{
  "train_examples": 197500,
  "activation": "gelu",
  "fused_qkv": true,
  "qk_norm": false,
  "inner_norm": false,
  "width": 320,
  "batch_size": 256,
  "epochs": 26.1,
  "warmup_steps": 4020
}
Rows from block 3, named by matrix and row number. Rows with one number belong to one attention dimension. Each number is 128 + 32 x the weight over its row's rms, rounded and kept within 0 to 255. All counts start at 0. Numbers have three digits each. After the name is the row's rms in percent of the matrix's.
# v: attention query, key and value (stacked) (model.blocks.3.attn.qkv.weight, 960x320, the v third), inputs 160-319
# proj: attention output (model.blocks.3.attn.proj.weight, 320x320, transposed), outputs 160-319
v.156 105:157142138128137118124148030184250122122154126139135144089141056128136096117127097188170145110137140137165094118114144097076129103155125165133139110117096132121118139098054142092099119138138141121128138255121159146136163146109158116113151150140117149143153164093105119092170110107148089121096116141062137123141144209130139119149051135135142041123102031118122127129132095138094046163113086133138132078162120137146122143227163078195151079161144077102107146147064123107136125168120130
v.157 106:114048153137102111145156165165189142120122113123101131194159092069111142108133121116185149104107128144129149148205074149128141091187130120120188170128086134124176133129085150042128137107158148098124131132107154156102105127075165100087059129109053153121156065148108134101147124109140064110131138111181146129113099167150133137107154146113118212169113191138102155109116127126133117120101084134140116112177141128139084116054156156103111179139182125123140126100220201186102110152133136
v.158 093:142089103133117118153131163140169105129131143114110155097139182126091150143120134000106093154160150196038110123073139157111112187113163205104122232102128112116159142143153202126116124145155151112148150135105123138130157105037129161119134135094109089176091127144137095102116128161111184149148094123150145097132147141142130163082120166182114180153117139131103176128141122132121143142112116128113151216102127136161125119174139179128104111123095122136069148137165117105125156112111140
v.159 101:106158142104130120093119078173204137129097137147150125183124088116162137130134082230135148109125130106188101111159079104104127060163130022131135126127106131127153135126114103086132117141142138143113097193116173145160140160108131077126169122175064148081150036094110152118149124119142017133125135165083161131120112141118133139163133118109112098142079155113110120124134150102125113147117121141134106049188113114144099123054137113147133114127127091134108138125125199121118083142140153
v.160 112:061105128104137143113142082196154132129160135116106123140093090110144103102088132166150150104118126196148159119137114117139125167132125096161000249124143140117101081121065119134136112098141146133126143115145140133128139166070135154145045112116063152148185115128084122109161128119136187157152144088141140150125125069125119141032115158163113057164113169118139105145150130130147094124134060135107099118145155142101157151066128180159151117120171136130099151117112168149137242106108134
v.161 102:116052149113140130155120113139122110134105128119115155161137122128205110146089092028155152201189091042106074103098101152126107149113139075128086000124138137107114140118121116168141142134137119116153137123152034117114150135108120139141123137091055114121132159136133165173134132136109148152145123153167129126125151071129118127125083169134123108097104141121148087142105131099141161132167187137125140221145091127109169110097124130131120093132085103143139104168032185114138163057124113
v.162 123:107114116127112137123132158130091139140111134099147089099109114133037140111119150164114104113116107228186170138170116143069149127137137106135010189128143124130130123141175112144149169130132125126101115161128100114078133106114082120119124134124246114157119153134137087148115129133146088128114104099069110123121134206113116153100129084170121118153141138110135183115116101127135215121123049137112118093096131130133132132160145146155119140122128170075141122128050090167130123153031115
v.163 111:165172147131128124113129084123189123150117122188113137084091104109203106115113111178132144097163204095143100133154097131182141118097126073128056196132132131150116097139120121106111107112151185113131136124069245138118103132162145138133127137145000131144150102159122105110161115110140128126142094124160139132140115016065125120154089139134135064107106106089159064112129129124137088092125163111129111101112120128117175138143134127104102077096159154130107167107222136103118083174225121
v.164 110:124126172141119130122124092155141105138177157116111144189129149127128138139135131147093104131104157197065173124152168072156111137140155085117255098120160123110091081121066168084120035139106107142143162099129096151198124150106199119141154124145162178105135139115106155101129145095113129140153168082144161115129116112167126121122122156126127170117066143129105158154147114178126077137102154072146171138113145127123115151118117084105114089141199149151116116117208173114131154174219116
v.165 107:069063152104136129145137120157174109162140130176138102136128090136139109135106106089102117130155166156104163104169152084116131151132150092139023192118124133129117084107069176116127111152157102129141153122089149138149175132107169104128129130113113180122144089089117138104124127107091123136141109072151140128142143092154102126038104126112139131134076156129143100144121109129105141026125098109117140159144128112122106130161063158139088085140146155146097115160079174142123145125122125
v.166 101:111192121127126118079106150144167128126165121122124122149132187109127131089159166203159128086109118164218105150051104114130139117105124119139191167138110142129123099134102090038149128129123132138112111113135106143142116153115102173134095124155097105132115098149134133089117112115131129132109120126090150155110108103116103136102140106148117115121123143128139125141113171119138094129081136112123089080153138161114160126018255137175170118125182089137161149110255164162140120172143141
v.167 119:167019134117149134132135127139145113146062144120132136144120101158200114124091096054201143186157144052098112114168115112157118144102132059143071076159145126140125131156140149194140174127135114102141165150114079133120119098124142130131147139112057140149138157126123107155156119130137166153151125141169119130108152049138103124151063172127136104104137065126183083158126109114134190137145178133118138204112107139108131128193133099159110091104060173122145117126030108138138096072150123
v.168 118:165061119125136134133126156137160142129078110093146130086136151117098132128042100087163151163183095207095142117181121138086145139096135070117095124128136137152109122126170116144126097143122140100142136124094075132171141141081159130151093129120229145139128147116152095149129120135134116128195106130097108128103126092112134121193061121135130169111144063132121184123155093122146150106110149095103151205064108124143133115250095143116086081096090210143144139074000126112127183099101123
v.169 113:117120126124137110153124140116130145111113122099154120181135112133138146123143146118149143085098082109160098127083096147110135144172079172098159093147111112140145138145112095115145105131092116116120098150167068124095133121075100121136048122098100107126119110127165149109126125157105133108156141129117122140124127024125138139129166123103128150121134160149118132110125185105149123180120150140123092108160127120095134130030163146158172202106085061146152128123094157141144182106109128
v.170 116:144160149127124142128110149096169127104143112130150102194135101114135136118160140200121107068115182138187127129103095124151145131134104118112166215130119120146158125147095088063113041136101132104111109114119148161125144101114105092132079135125100142127179062135129173069099130122124062129159138087111120160142130026132101153128155143111133128144103140117128118132111238134135068110096146083142094072190132156109137130045209135136151151142149106134141154105230187135125081194178156
v.171 126:131134118143131127154135159108211132145152126136132142126116094122183116158131098163075133168148167096090123142129100155179135123125111125130083129127119111122142152137053145107131040104148149101129120112130238141121151112095190105139056154114033135100154105129128194169087151116100103108136134149150116114155111120130147099090106101095163207183079110123112087118139123162106053110152160158144177137163147105126125122140053154065103158062123049118123112135177140106097127170166134
v.172 116:158108128150116147146108147077194129136129125102147106183133145126135135139140172189108117103115182131158143144127145118135148135141147102148129181135149128103167160144130106175132166154139092151107152119122160122127158132119079154105198125098184127118103082120132129167114138095135066121067119141133156105140124255145114122112170075114132116133137146135105172134122208127088106186137153126117124118139121121162084106119103092066134132194146165104131081134170125129113082181140135
v.173 113:071150118139122125112165194133137110131138129155152126143134082124042125100200108124139085120086132127142148148023151125100118120173140227141147143119123128110114159150076151071131152116128110121122106198121190144105134132136100105105145152158135095102122105138132130139126113154140115145104116120124136125135126179159137120095167126117161124182148164122132122120104152152119151084111057156159132103200115149141081108073158141187158190154100087105114148155134145160134107136052124
v.174 101:117186110121123141105111082153081144117173131164074144114131140134138105092132099151162147095162141206164123136137118133119141116127117092156000118127143126116077082144107094156131178110173195127138128125090188122149113181187145237138114122119102135142111085141132141118161125132127166130109110068147120146126114158102141103082107109190152093106086120111132161126150104133139092102123102152133168103134152129140151146086122177157109080092108200167068150115115115140118194104092101
v.175 115:221096116138124128108121144126166140128080125123124115063127089125100135110087111111190141113152139131132161145176161117096139122089135111125087138153138123147122143126217125182116158130131154135140142156084162121168094157157101163130151121124241137139097130133136052177147101128173124143175123130135096128093138137106127117240107126115133115096181063119123185141160103114118128102133165096113125140085111149153115125248100092114076136122121241118134156102011126108138117115155133
v.176 103:187079140145107138118135148114141134146086126138167131156154128123031126138113084029148112181141116138074119111160122104116111136157162118121207066115106141148121158128086155136124157143090121110128118177109054139166124134137184145124174156145163123100140160082147116075133093146118115144114127140134120134135147135131133120162104160168151130116109101142122155170130102138103192117125131123154167222121112120136082132151139082157126076160093148163138123134160133125134059113110125
v.177 123:080122132139136124126110084129086132117143140144108147164136087134122130134137098090112160125112049183145109116087088132122117106170113196116145102141115144120084089102100151135128060101149151129124121145148149127179126148166104134147046127111143135082143103115132171123153141134127192128190128088150113157133128045086126105168127114112144148105037134119128166103150152106128060089130128148116140143191120138085162142054115163139146112067115117143124122119068180099130204096163137
v.178 114:129188132124123107160124091103083130098129138125110135089112155150238154127137175157118133101086129017164101124111171145150114114103119149117206086132122119134160153108197117080132150113147118160142137096133178134127139117148084141140163095112088118145088133149117121129106146113122140092134143156154125123149091098116144149202156140077103152102176102146113097109144138120141057172115217126140090056082147129103159149092110094094114130095144092130129146127164076125121098121220156
v.179 095:139145123136113128131139091130183117124107147138085106017135120121196111126168123111145084107171165099118070172113199121163118133096126116123120117090117087146118145125191138061116019104138145121127131160137221124127093136144177165131104136123045139167096120144121094200099112145135108110121125145156114108168100143128150129084156142126148115128200050127095121093150126136114110107147132141157160113100143116151090119229086167097045170132136156140110163116255111122139163170151134
v.180 102:106101120136137131132139142120079133127160143162118125062120145135113123131163111111076139201144117119090131127181151131147126119083154093137136121128145133122092134094131195098121139109150143129121133108098255114143100138210157138118148124149118126123118142106108111179155127117123189127101145112169123128139122188102138121140101118116131123151114088108123102136135084124098141094135096163132180123102128109124133126209021119076083087108191122116127137114131095114137114138175121
v.181 108:032127128128125150137114075181132121109131134139145135077125111128069122131130152132053148122143094253144127142229121140089123120121124021132071150115143116101082107161111146140103115116151115133115125163146173120110079130137079077145048137105176115129093095123136112141126114137125106125126151106108109140106124121119155118075126063137134156123108126101097136117113120144149210099122048146139110082091114101142139126164092193101065171112137095123115133107134080119125240127015127
v.182 114:195217113124124131127133195102156136116135110157137097113116115125134122145111128248092115163147210099135182122170108172158172135110116074115043232102125119132152099145156111095105151128124166106127129097091185166099147111090154086121102149133065134138127111140131135125139122103144072130189081096095107102133117030116138140157070126100146147189164093108160104111111105142140137074106105105127136109107123133144155115195121130091098138115145146105135127103146085082116056173182116
v.183 114:125183158112130118119118134124138117125177110070119136134118233119235148138117157154134149148118147024130082116058144137187110130135089150148171073151119131133149150128135093134139121126120100136142148116164043113085102146044120155130108093127007123154125167146114130110126159120128103101073128175083115128140122161128123132043124097158079132107172137137169079104136109111150117191143188141121067120098129149102155126087209129122121129136127079136128102134255090139128125155132114
v.184 138:108117145136129120133142152112164108139130124151137126216125089124151117122144117124121123100129150044141139129061107139163138127144137165129096149136116120126135151156053130148122232119130141138111125100131166140111175148113099148128122144121026106089182063154104190106135148122137073129113105156137151142161126138136104107143161134113152106174061220120130095130095195121109085162138149157124113132220139131118144112002156100136194157141119057130134130171181186103133073139221151
v.185 119:034060129131120133117145007174151109137123135164127148122138094125134105121151144036143100036145086144142058117117139076046104139115156161124137152099108116125113129143093133136117085154172101141131130166134104107145178162146085135145166135145170138128123071113116124117085130149120189138115135145194142136135134168152127130120183173143139038050088178123090153128154163110126071134160126113131086123167122107149112143081146173157130064159108132152080122161079185159135194103103134
v.186 115:114203139113134129090125076150206137108124139142132134103121132145176104118182156230116089067098181103154130127115160104136107117110116174136181255141113113134134126146102140087114071137135099133136148173122186135126116112156160106135172106171091146153076110111125106091108132106101146111150127116142153093130101045146155129132129133093129084105191124146105104150163103123140095063098153084145099034107120125119082145133192117159128098142167109123096132111203104168121078189166108
v.187 121:138100121134130129130131113144073145123110144114140137000136130147174167126141129031112131155145157111088054132187161139133132137101137101113127032102129126124143138113195132106137103134142120142130134138136102128090091101123147118147124120113058121162069167129155072176107131127111152120108139136144097112146123079132151132074106147133127146104176073133115093118122048130150194137141120150127110161041144131155121126249070180107064124121128114141130151104157063148135171110054125
v.188 102:136139119113150120160135173124092130130109105065133105131108090162128162153130155139106095110110144116153131136140116168132149156162107123103054080139142129144169090124196113128157120130107110116116112121151043131064150079069084080158101136086125165132109120157136117102130145115113086133183128053088107124157115076139101145087156117139106152163157137141151145122107157124141159135138105121142093096151138103107168136089101172118114212157129157100127097104035108130108127129131124
v.189 120:128146119138121127139122135131171119118121128098138140075120128153069125121082122155088150185081108150123213122151114133105147124107111137115157147141146120131110119100162157104136142108113116102120132189114192123150099110104137081116112135133211126146076185123141066150108116112142183110214140143125113115083120076108159136213070112095124177166168071132101149128146037152114154082127092134114154078076124146126128143238050084131095176073141072097153123089018070128140132144113134
v.190 108:160160128142095123135129136123106139113149110071113129128150218100072148143154169124109067135128115172122113131139155123097124147118145131103255093096108118139135118117152102083120027148087102121119116128142000137136114115096195117133154126140204131142083173123149091079110130135099115118119134127080118114137118182152157149104145145165100162124173123128091178125136104150137125163100132086143135136067138110149103127129182110147138151155155111151149120123199100124131138132096115
v.191 115:159176143159104131127102108119101143137190122094097114133113143099098130116101148195139153123112068205154131146086126117123155111152156126152112104142140135108093124147158122137110117103142158140122120089136151103173114179157075235127120134117199117128149132146097145173164144118137113111080147142103132163117116255092131087098168086170146132151103141125141187094139178132121045154128114156133134099151165152129170128061128150113149134117171186125115123139199148102125215134104150
v.192 097:104111112160105117137147239033106152107127124186145139117144201099115131132064121187113134156113132176164137125028090141142126116074144180123125148126072139110155150160078071135080175141088201119133088124071130178097165106150088139145056129108099132126085133108148141152165162120147182098153088090116134126121091140098135148131073085073123158192143116135123146093073099160105159113134092163153115108124114153154196139153165164107147137124118129155158184113127117152127146143080119
v.193 102:155130134141146142050129190135162142131112117138135108112109109115127110135143141076056108118045137065131129123109118118131152117136081137127125139132146112139194138129174132089127172104090136122110142143108138144068098111098200074119091103170095120124139151145115135082137153164115054106129107179145120134116113075138147156128150157131112216141095133137134128128123134137146203136135118160131151134153138100129112150136165137110144146154149124091225104144006150129130036147080113
v.194 111:143160127112118107240127132119147112132139128168123128132138125125134147133135110115148124170184116147092147127157099128183138159146160109136103135101090112145098137139094142123123118120139127136096122111154180130152119146099140219128112136048110151087170170145139141156140132086135128143104134090112113103142133144105116087084127064111164116109121132107139126126141073136131094069141132109118153148074121128094143060115160128102147093096137142142050158134186124098119151159163122
v.195 097:168072142135108135109116112152122124117171116077166126099125100120096120131135181137157175133088178186156124139150188110071108116164110136126138137132166165122142159139156091121139106122111071136104122089108071116144095106138118096142161107124086126140120058091118157072115110145136106165085150151122087091124145182082133133074122165176105127159215096117115132117112113132092171176100136144134137174130136123171103156055067145137082098171114153080141153154081162114134170106105138
v.196 106:150130137159113111110132169083132139115076115135145113080113120125117121069081103097171162097133185130147117146096156139198116111140118145148167165152153141100118187152112167051119172137079164109107091075131134165136149114156112212141073138087078121149091145124133101117175140137180108138059119095053110122140133147103123075080118092157147118145142106125132176109104132152093026168112109175134135164148130129164066137162059111129148128139107140087121147149237157135124168098115127
v.197 131:075101122127120126097159167095108111118120123105135131190134158120143155163107161198093100141143096102134187131072119150100127136062163144142137158109132112137153080125110130132138165119149129133119132109058097121086156078133120014141162130142140125164126102117109113098121140128100160129132082136196166132113122187119126173143099159098112203160160122134132113142106140129143221136129136150126122102177143105114126128098129152119133143143120163147192089101000097166115066141117119
proj.156 099:181089160136135123196120060071143129137052136212144122148146097134145149117125121096139171133137140155106135159127134121127119104108111125150139050110146110213136150122141111114124160095128123086094132053138190158121115141154130129133124138113132139120127128156132105136133119119129157097126138176116136138129165232136131131057122157114120087131116115131107186117048121126140138118111091113073130138126146126178122138133127160106129167200146093137055119138125126017148177213132119
proj.157 095:133255159137110125184175129169080130125119105146152113134147172118118176079117133166137113115122134095111103152083135156113146175136138108058136093144075138171111107118102145170121124096135146135131126115105186187128143132136085115119109161150083138089131114124092112135137136154160146166105137023170128162112134166106120138105161140139100154146161143134171114105099124152092116146144083140138175174156111127092129091116141114199128085122195099125154141113082165076153088123131101
proj.158 101:066132129146126104087141193157051122130120128139126119118179111119095121116107131218132094135139101132192148122108114143135131176109122103075100059141117126084129050126106115131111062158113128144139125137130065069116152112077035111131094149111116122120119143111108116143144138093132132136138125067096127111150171132161096127151128123123151107127046145144107083105169123118154124215074067090095114179128130139168120151123110090100130145093185138141106154153096140143137112119124124
proj.159 099:173099139128125137158133067106166124132103117196143134127079124131161178168072136069098182125127179154111131121144116135150118095116148166135150120104132119181127200138165142120149198092121128103087124099132205167084113110190126152118132126088108145137135103123126169134131093183127128093096140140134141137139129184101113138066128132126113193123153111114123175128101119145146123053146114143155179052146103128111130109126121158186139146105128157109135121131193138056116153122143076
proj.160 111:133153110144121174118227123146149118130087112130124130158153069120142155142126117099128165115131129197101095173121112110100136168071107116163134088132139124114087072133075052162124099138131119101123131153135127135145110144057120147124135116136118147119128106133130124119136116124130101149162136135094136112132146066222123151154125159118123184116174131121144154136126131110133203096140120137055121101139129144093084079112196137159132138154134111129058110151048130155131138161087117
proj.161 110:126204148124121117174173109131106129118188155107127139133142105117093140165159136192175201137127180051131122125120133124158118110140147145130217155115115117096109168127120171073134095140133142145127127129126114150125151136123096139145115135155127121142104137143118112127112145130137113156145136098165131170133166097073145133126134142128134204105124131125181142139100117124115129128112198125191118255114136106150096113109179176092114112128156111135115128109130136148108082065118109
proj.162 112:150059108115121119113053225109167140127071109165123121118142137143158133096057142082145072125116060157050138131146111132110125135151182135149092134118161126114127080122127152073119156122121143156108111147127026106133127140145073114116103122059133138116155142135138109148117151125124098089144116183099126176129064179173140105164123116109130146151146128132143152124137119092128055202102035162143127087100118121112192151163089081114129150149077115124085129116160111152123149167093126
proj.163 093:110055088163136177102230116146075130124235150070122128086133147116126127116155130079081164122133145210141133117124137123085140155110073157079133079164133154132149130124164007175125090150128123121127133083133235102115119104099152119152153135148156127135141123115119118120142074126110133127117119118132126095120172016160089133070125176117115105111117135122109123147137127140119211131149165142072141048122122126133058148140110168180125155156142137155106128153063127138161183221131127
proj.164 101:118215151131136122155131030159139128130044130131144132160122056115162079137170104159027116130122130191223169156103121111092117153136070123138141113142126111176147139141115092173138107147098121141140120128128156057115128093188174098141126108185118144139119136132114121120130115083114165182101152138163136060130098128249090112097133170152133092137102121125096076142156153112165133059158159078158161108111121116138120137127145134156122134092132126154107118134070145121111149164163125
proj.165 103:179183074133130144147209135125057125115084127109122144118138118120117104176096119170077142141126136103159123123104128120113128200119108135093180119124126136128126166131075053074136143179125114123125125086131101040142111142177149117139133121198167110142113123120126148155128146049137154123162114174132127084146135104227113139118129122110110169131091116124152195155130133129127113109086104141159128125131130123138180105127154126177142171092110120140066123125133133185169117168103108
proj.166 106:169096125149126112136144206149129121125110127164134128123149141112159182042077129108198119126131098196069120143164125137088127149133134122199105162155102119103113091135131123180123095139143118134119110164141146116109125141056095121130093121119127139122124118123129112127137093155128080092114127132068144094140117118157140141148123169155147089129143129127108112152188118120113159187147082146051135105116123136106087104137132122072125167172103147138153147106088118198143142162140159
proj.167 113:096188129150132127103172129115094144124227145107124114138150120121090151133134147194201209122141200129104105118091114127099117114097146162154159138134091120102134150131137153067137102149145141139113122108126086150126145133103098120134122129110131149149116147139127104120139149109134136168150124053161131181123134055100110140133128180128147185090136143135149166138093122101122110113144179155199114205117152117135119136134168168115108146134165102136146128108196128175117051106130093
proj.168 105:198186127146123111102121083165129112153183131149115143109135112128134167109221122192130202111142136125164146158133123132117117163171127157139115111137113146172134107113106142102117058132132143135139144076135072120119130133178149144135090120099152134128128133167123127092127139126112160164095125119163131123125072132182153104105136156123118106118172133130135017138144135136131171151113189115138079182130126137110066107145228139138117188153137120130114136108076138162134113062109092
proj.169 102:218220192143134117143219166140183119127180126205140118146164156125102190113091117142196207124127206083078120151137126139174123121117111131146110163149119132113093146123117180118135077134136127137120137118121142092144132130113128141116091125081140136131121110145118139128134140172130129162052129150148142129120074041104146125134138084135136139139115133137159087078125131151125153141138132107138116163131119116121117105123149151026136083152126143119153137116113121207103103047104130
proj.170 108:198142119144134129132185205152181124125137133180135140147154172126130138050106127118123130122132156167080139142120126137117135172118095163133109098181113146124105132110119054149147080176127113132131134106137209049120126123125124132108097135110115128146137109144125154144146093149131097088046138161082122068127062026204112125117128158130125061135119139126100113119165124137140155160146094073074138094125129125126123111145100103104133150172151114152135142103092147191165158159133134
proj.171 126:152090126125130151121170094143059120129113129105130127141067133133102135161179128135001121130134185090148143110120124144184126153106128136034187075139132138130170178128076057141143108119136117112123140118124234093137124113144235157139120128110140122130138133109128152144134100095132122141115115160157129060112175108135122115112128046108128098150098130129138142114091126158134187087084120080075147110132120125161132135115091142214146062145150118126112129141136127112180148184117117
proj.172 111:060135112110148110172000194113063124124070113143140129152094128117148146136110121079105028138113108115113135086092129133144124175126145168120134053101148114121130127139147101057124175103132136133141122134121150154107129144182070131129137127095123110118123144125135163126142093109099119081144132105095122140083164255115178121125138091151152124158118125127132120124166143105148110105078049085092159101120121133138170110148093159193150146086121123139138141110227112071163146193142148
proj.173 110:162006110121126130072112218077125146124095112080131114160118160149127131132058128104115064129121092129062132105154120121120135080096230046099106139123169126108135120118105176134130198173114124124123120147123086127127106157071113116130155135095134111118116128107130117169106134128155110077140124146074126181127122135094106122150145086132114140149099122126129226089095121114141068172110062149090136118161152115139169131117072080113133105121110134129148137134165121148130132151139111
proj.174 105:079108114143113142086154076114130103135111102083126147115156106108126092181138138065112147109142064203098121175109140117095146060123089173108150197117125122151146090109125069173125186095128132104128137146124108171114116146097146108127178110251148131135142126137098100079137135152105177179195121180111126183145171131143127149157162097144117124115146132116148099170091122114112151110156166166144120102119122120131089126098083127118135149135122185148082107164005136073076155116097134
proj.175 101:160113098123123061089076137151090119142252125090132110106162152134119154123199130122121167124117130093113165092137133139085143080152140131156068146119113146143146124108186131068133080123125137136147135045106084148148145141140090104118148135102135123121110122149128101085118145112106178125090129122156116191123094180144144119108117143138104116140177119147121053151165117076175188178087185158180076126134145165103110118145129156157113123159117119133158132107168125124134078100114130
proj.176 097:114126126160129097109079123085098132131117121124138117111115161129123117115106134224195106132126114180164105126098142123122118128155165134137122177118118099126170153136145226095124148202118131153142126132131050097115149110163115117133116112138117096138110143141129137140130142052152158102147137049166133186131107120125109121118154211141114142120109127135070116139115131112123046102157129122201130205146141121162137127149222118073127187029129112132145140102156124149125081066143106
proj.177 110:166198148145118114162198055137192116124171134112144133132175131134145094145231114149068238133139149120119158145141123126131136010141066090142120169129119144151124158110129154206126077119120119113140120099142126133138124119138150119109146125135122159125111115129111122104134129152136148172077116174148121149142091070139116138100137050133120110142154131130164040127137143156142209154143193106173105203123139134133096129107096116051132040158127135110124112137022129149050151088112147
proj.178 107:087160140119140146202141133163154136137234141148132131102143127122098127132157125055123128137126202063125164110148121138165118102116007137143104173130110125135105173117200080199111127091115135118129125079128212159135112110105150148133159136140125135131127115117139131115131114183115092167076105140158141101127138138075135130094117103124134101106134129129137094126130142144132204097120197157145127107105140118142109139112080171140123092176135145133196122136140135088094148130152174
proj.179 100:087091094117141155073185094110078127118121132051131130099093130135058121136121141119087022113155082124124133131142117148113123106110122107029128124158111146113185102120125080188141145157148106120128129121133149149105122124059157134131161141178140095132138135116159137130139129099130088095164136126155135117129175150084121116133111136120123081141111125139117132148114117157136144091146138142032104029160124135103134151124136069223126117117142103146117104165104134102171134174119105
proj.180 107:043065106133125136134081052119093126122116134008134117120085117126130036158207128078000118129140088153153132113125125122094136088143121138101145105123128136121156124111138104215126160135120119123140125136134156182131133108118151108137193132139135104141128125101132123138128124056134121101152137130151127119129180181114137134132134073131125107137130121132105185150139121130142128069122110155122138098127117141136161155123070106237116064127137099125149131144125122048125178179129130
proj.181 107:216099112124117142138167085120177121113043124102124153116064129115122150142131124103014167113141083170132165152058136139099103090158118238073121135154181146131168137153093161162136129087115145142111114145120098135123142098141130121133118143123138157117170127121137083139123130095107136146108141180153138076140091089173115125150130044116137093157137129127206163136158139146122107145125101126103111083084104117124111128150070036156116075135070156133032113180065155155085216128093130
proj.182 111:175000100109130149113176162126129137142192118162128123114119143137155101116107134089033120133127142126145112137125126131133130213132114151071109041147126125135162103126072013132126086116118121122102134101117205091145116113126186143148118130126137150132168111140123122133138092177135115121074133194120128052131102019188096114121129162098141111126138121141110151108123109137122151170114104144051145054141128135126090119136060174166124168193120114130113133126096131153189135211127112
proj.183 114:099155168129125136117158155124074135118065117213113114131108093121103196104063135149251112131124149078141114138184121130144117186115149107200160141096108135099087134145138142105133116103159107135122127167144162144127124125076101137120047124147138137120138139131135134130126133132130084145217118092117150086123208148073142121136117154128149155136144119121097132117126125148097095088172128154112139108132147103125114138120180167123135187115133172126129132132163114099137126137112114
proj.184 126:118091143119132126172117184119075128131171124120141133143144167120097117145124122135102129144122211102115124134125111127174139105114151113104191083133131128049132208113132096113120203134132119111135113166130255078133127156112080093112159139121075108144128121091104127162146088113147095103068130078106112173127186121112108135101154109128116116143121135129134190107111126123151151129121074097139149164132128123164123115124073181072141060160152109126154134098178134089141134184139149
proj.185 116:112214100142131148158114089143159126129134125061122127114179128138099096130126103184173083133126080115096137096079125121098113089092144114081147171116126137132112107115162176100112144176141129139146100110147067137085101154083067143122178126157141102142110105117134132132124154098114154112130119113096124191126139177114138153110118165138115144109125130130167125154160144143147153127137173119115104148148148125147139108127179080125138186079138155129103134161110130124117118093138149
proj.186 118:157066088115133140071168161128113127137171126116129126146122138142138146088068118120116095137135102178106134104145134132081127221084069087125053106124110150158132132123130085127121091158132112122115109049123136100128129128089207134121135116147165133127134125114136125147134119131116159138109117186082131060113104064190100135105121152120124124120089121132105161134165112137120142176130133141076123033132132142101142114131071107164131228118082135123108130161132124187190082218124126
proj.187 116:095185139135130189119219107149108141113088131101096141068087135144104156182068140145167156112130147137146151152146140130149098107143120140111147186126112130133116156139117158136131127129137126134135148139114020140152131113093109127145123116162152126129114142130132125151108184105125098157206101100196144125135141094038130129139116148124158136114068118125138179138122114118111070050140171168163124162127130110104128141141187067205130135100134115143141114162107127170094131071097097
proj.188 095:164200181098126140206194206118171139123112139238141140111162127121132080121070117113135137136123183067124134163152129122182121167152136133140116148149118127099068136117103085107136113127113135136123136093121131014152134106180074138106093139128118127120123125143127127158118178174123082123084133218123121087132052072168127114140119131092152144127119121133143135081145123124144087135126087145191122113111128134122198135138118117080127096136137080131088132107125133186118144128088127
proj.189 117:201062108126139094135117094145121118132185127149132124153108117144142144122186116113012174121130172113114161108157131135133117140129113104135036129115142117165166140140123143140129031084104118136121114024127143112158106117165216157120130127027142157107133126134126099113112132102140151151043143164183119081126047114184121112098105084113118143135161122142139111100156121136145183165086124150112132084132143145074109124150141148140112079156095126102157126129153110141137131139125141
proj.190 105:116170140108137124145077118145197141135018131187118123141127094130167117066072128167188018130132065146168147135139134126134114232169107110160082161098106106162102074141126172136131095162107130166132138159135064104123141094143172140127070123153127106130126150143133131129111112137138123132139138135111134094134059199151145119151125201149145100122118122129064052127148118134126050134156120106106141108138127119128157143153192088104121169066105145133135129131102121142130136075135100
proj.191 119:057108132138099103128050086136135101105037111125135135133149114104168130144175139020139064117117046121149144126150113124130143070180153132161121146111143115137111094123186133178099165076141116110132142193128129206114120142140086120112119119158105131139129125146129130051147134128124110121181097126109131147106180255130165134152154089157130118165186133090104044161109150134133164121131111135098133087122127127148130149099127141142146087123123181126111110130087110011090204145103128
proj.192 088:121096083138125148146125197192064124094168133188146125106095119100151210109145141079106202128136105123127138127172135108116114149086064129164112156065143124181078147127098058107105185151151138112134107066130081011106124184147173085125109110112147128127123132106114126137128141085127137092103102166173120168126103147152148121102103067132106084152072133129124093153158154142054130097107097097162157137134167103120130123129141183111116163164139183131130112080083137222107174149154123
proj.193 107:150065108115116123123119135129128146125181119117122129143171166125089179133110138242167136114135169144117150140106136130147124083116092103120162161109128128211188196099111197118135122078147106155135126098135178104165140149114213127127119128132127108125143146089125112122126187178125169224157117147135120125113118096107156115132128130131091178144079124102134167098133117120132134163104224121152114161137130108116166129117063177092120125073111070118188134114115154108111163132117100
proj.194 103:168119115123115128132130159151000121119124128121127129088101127145154133071136122074120087137114113063177135134122134128075111218131173116098191051090141111095117087122129034108132130143145113124128135064122099073123123128140080126124055121122128127141128137134117136151118098035134116117142111155137133115115130128217150131176117117124143082120065125120132128102108130130125095109149070156117154129121125117140136117120221115172125142203127179121092128109134122139127086169149158
proj.195 095:102224133141144146181138126140255119137014112162131120127128121148145123107136103127137150117136124219119126146141139137173128061117187119122166166129136146104119137146105109144145079094118124143155132177132176168133126160100123140143136136147149102131120112168142125138131124140117107054168126127088101131162139177087096135142138182115143137127223132135082069172182122134150106126183138052086141125121153136163098114125130084141128082113176082116088119164142124106137107065086102
proj.196 092:167145122136125168076172128115139119112088126114111110108126135135131242174178137121146185134111206099122108120097110144133127138145069137165118130081120166106104136136140082195097136084124148161174157173142103165124117122097092101131153118143147134118115146146137140134121120101113094074201127067133139115174197150091135119193151111196128140117133149137127097111146135118109224065174098123091138097122140135124142115132142091141140080120124160122034149159170132155122126116166136
proj.197 113:052099158142131132166018148138180142128193134164139144162132076122158094105134134068151085124138122168126107169201139129172129142143092108171113124126147100202116118112124175083130127076122157114125117131139123103134152143163171148123137134092159106105099128122115149107132187154127137142142121185143123122121088189145128124098112119108117121128161132126123156156092135097135107150083181117171125124154114111141123137117056246105149155136171141123214123089128127115120146191140137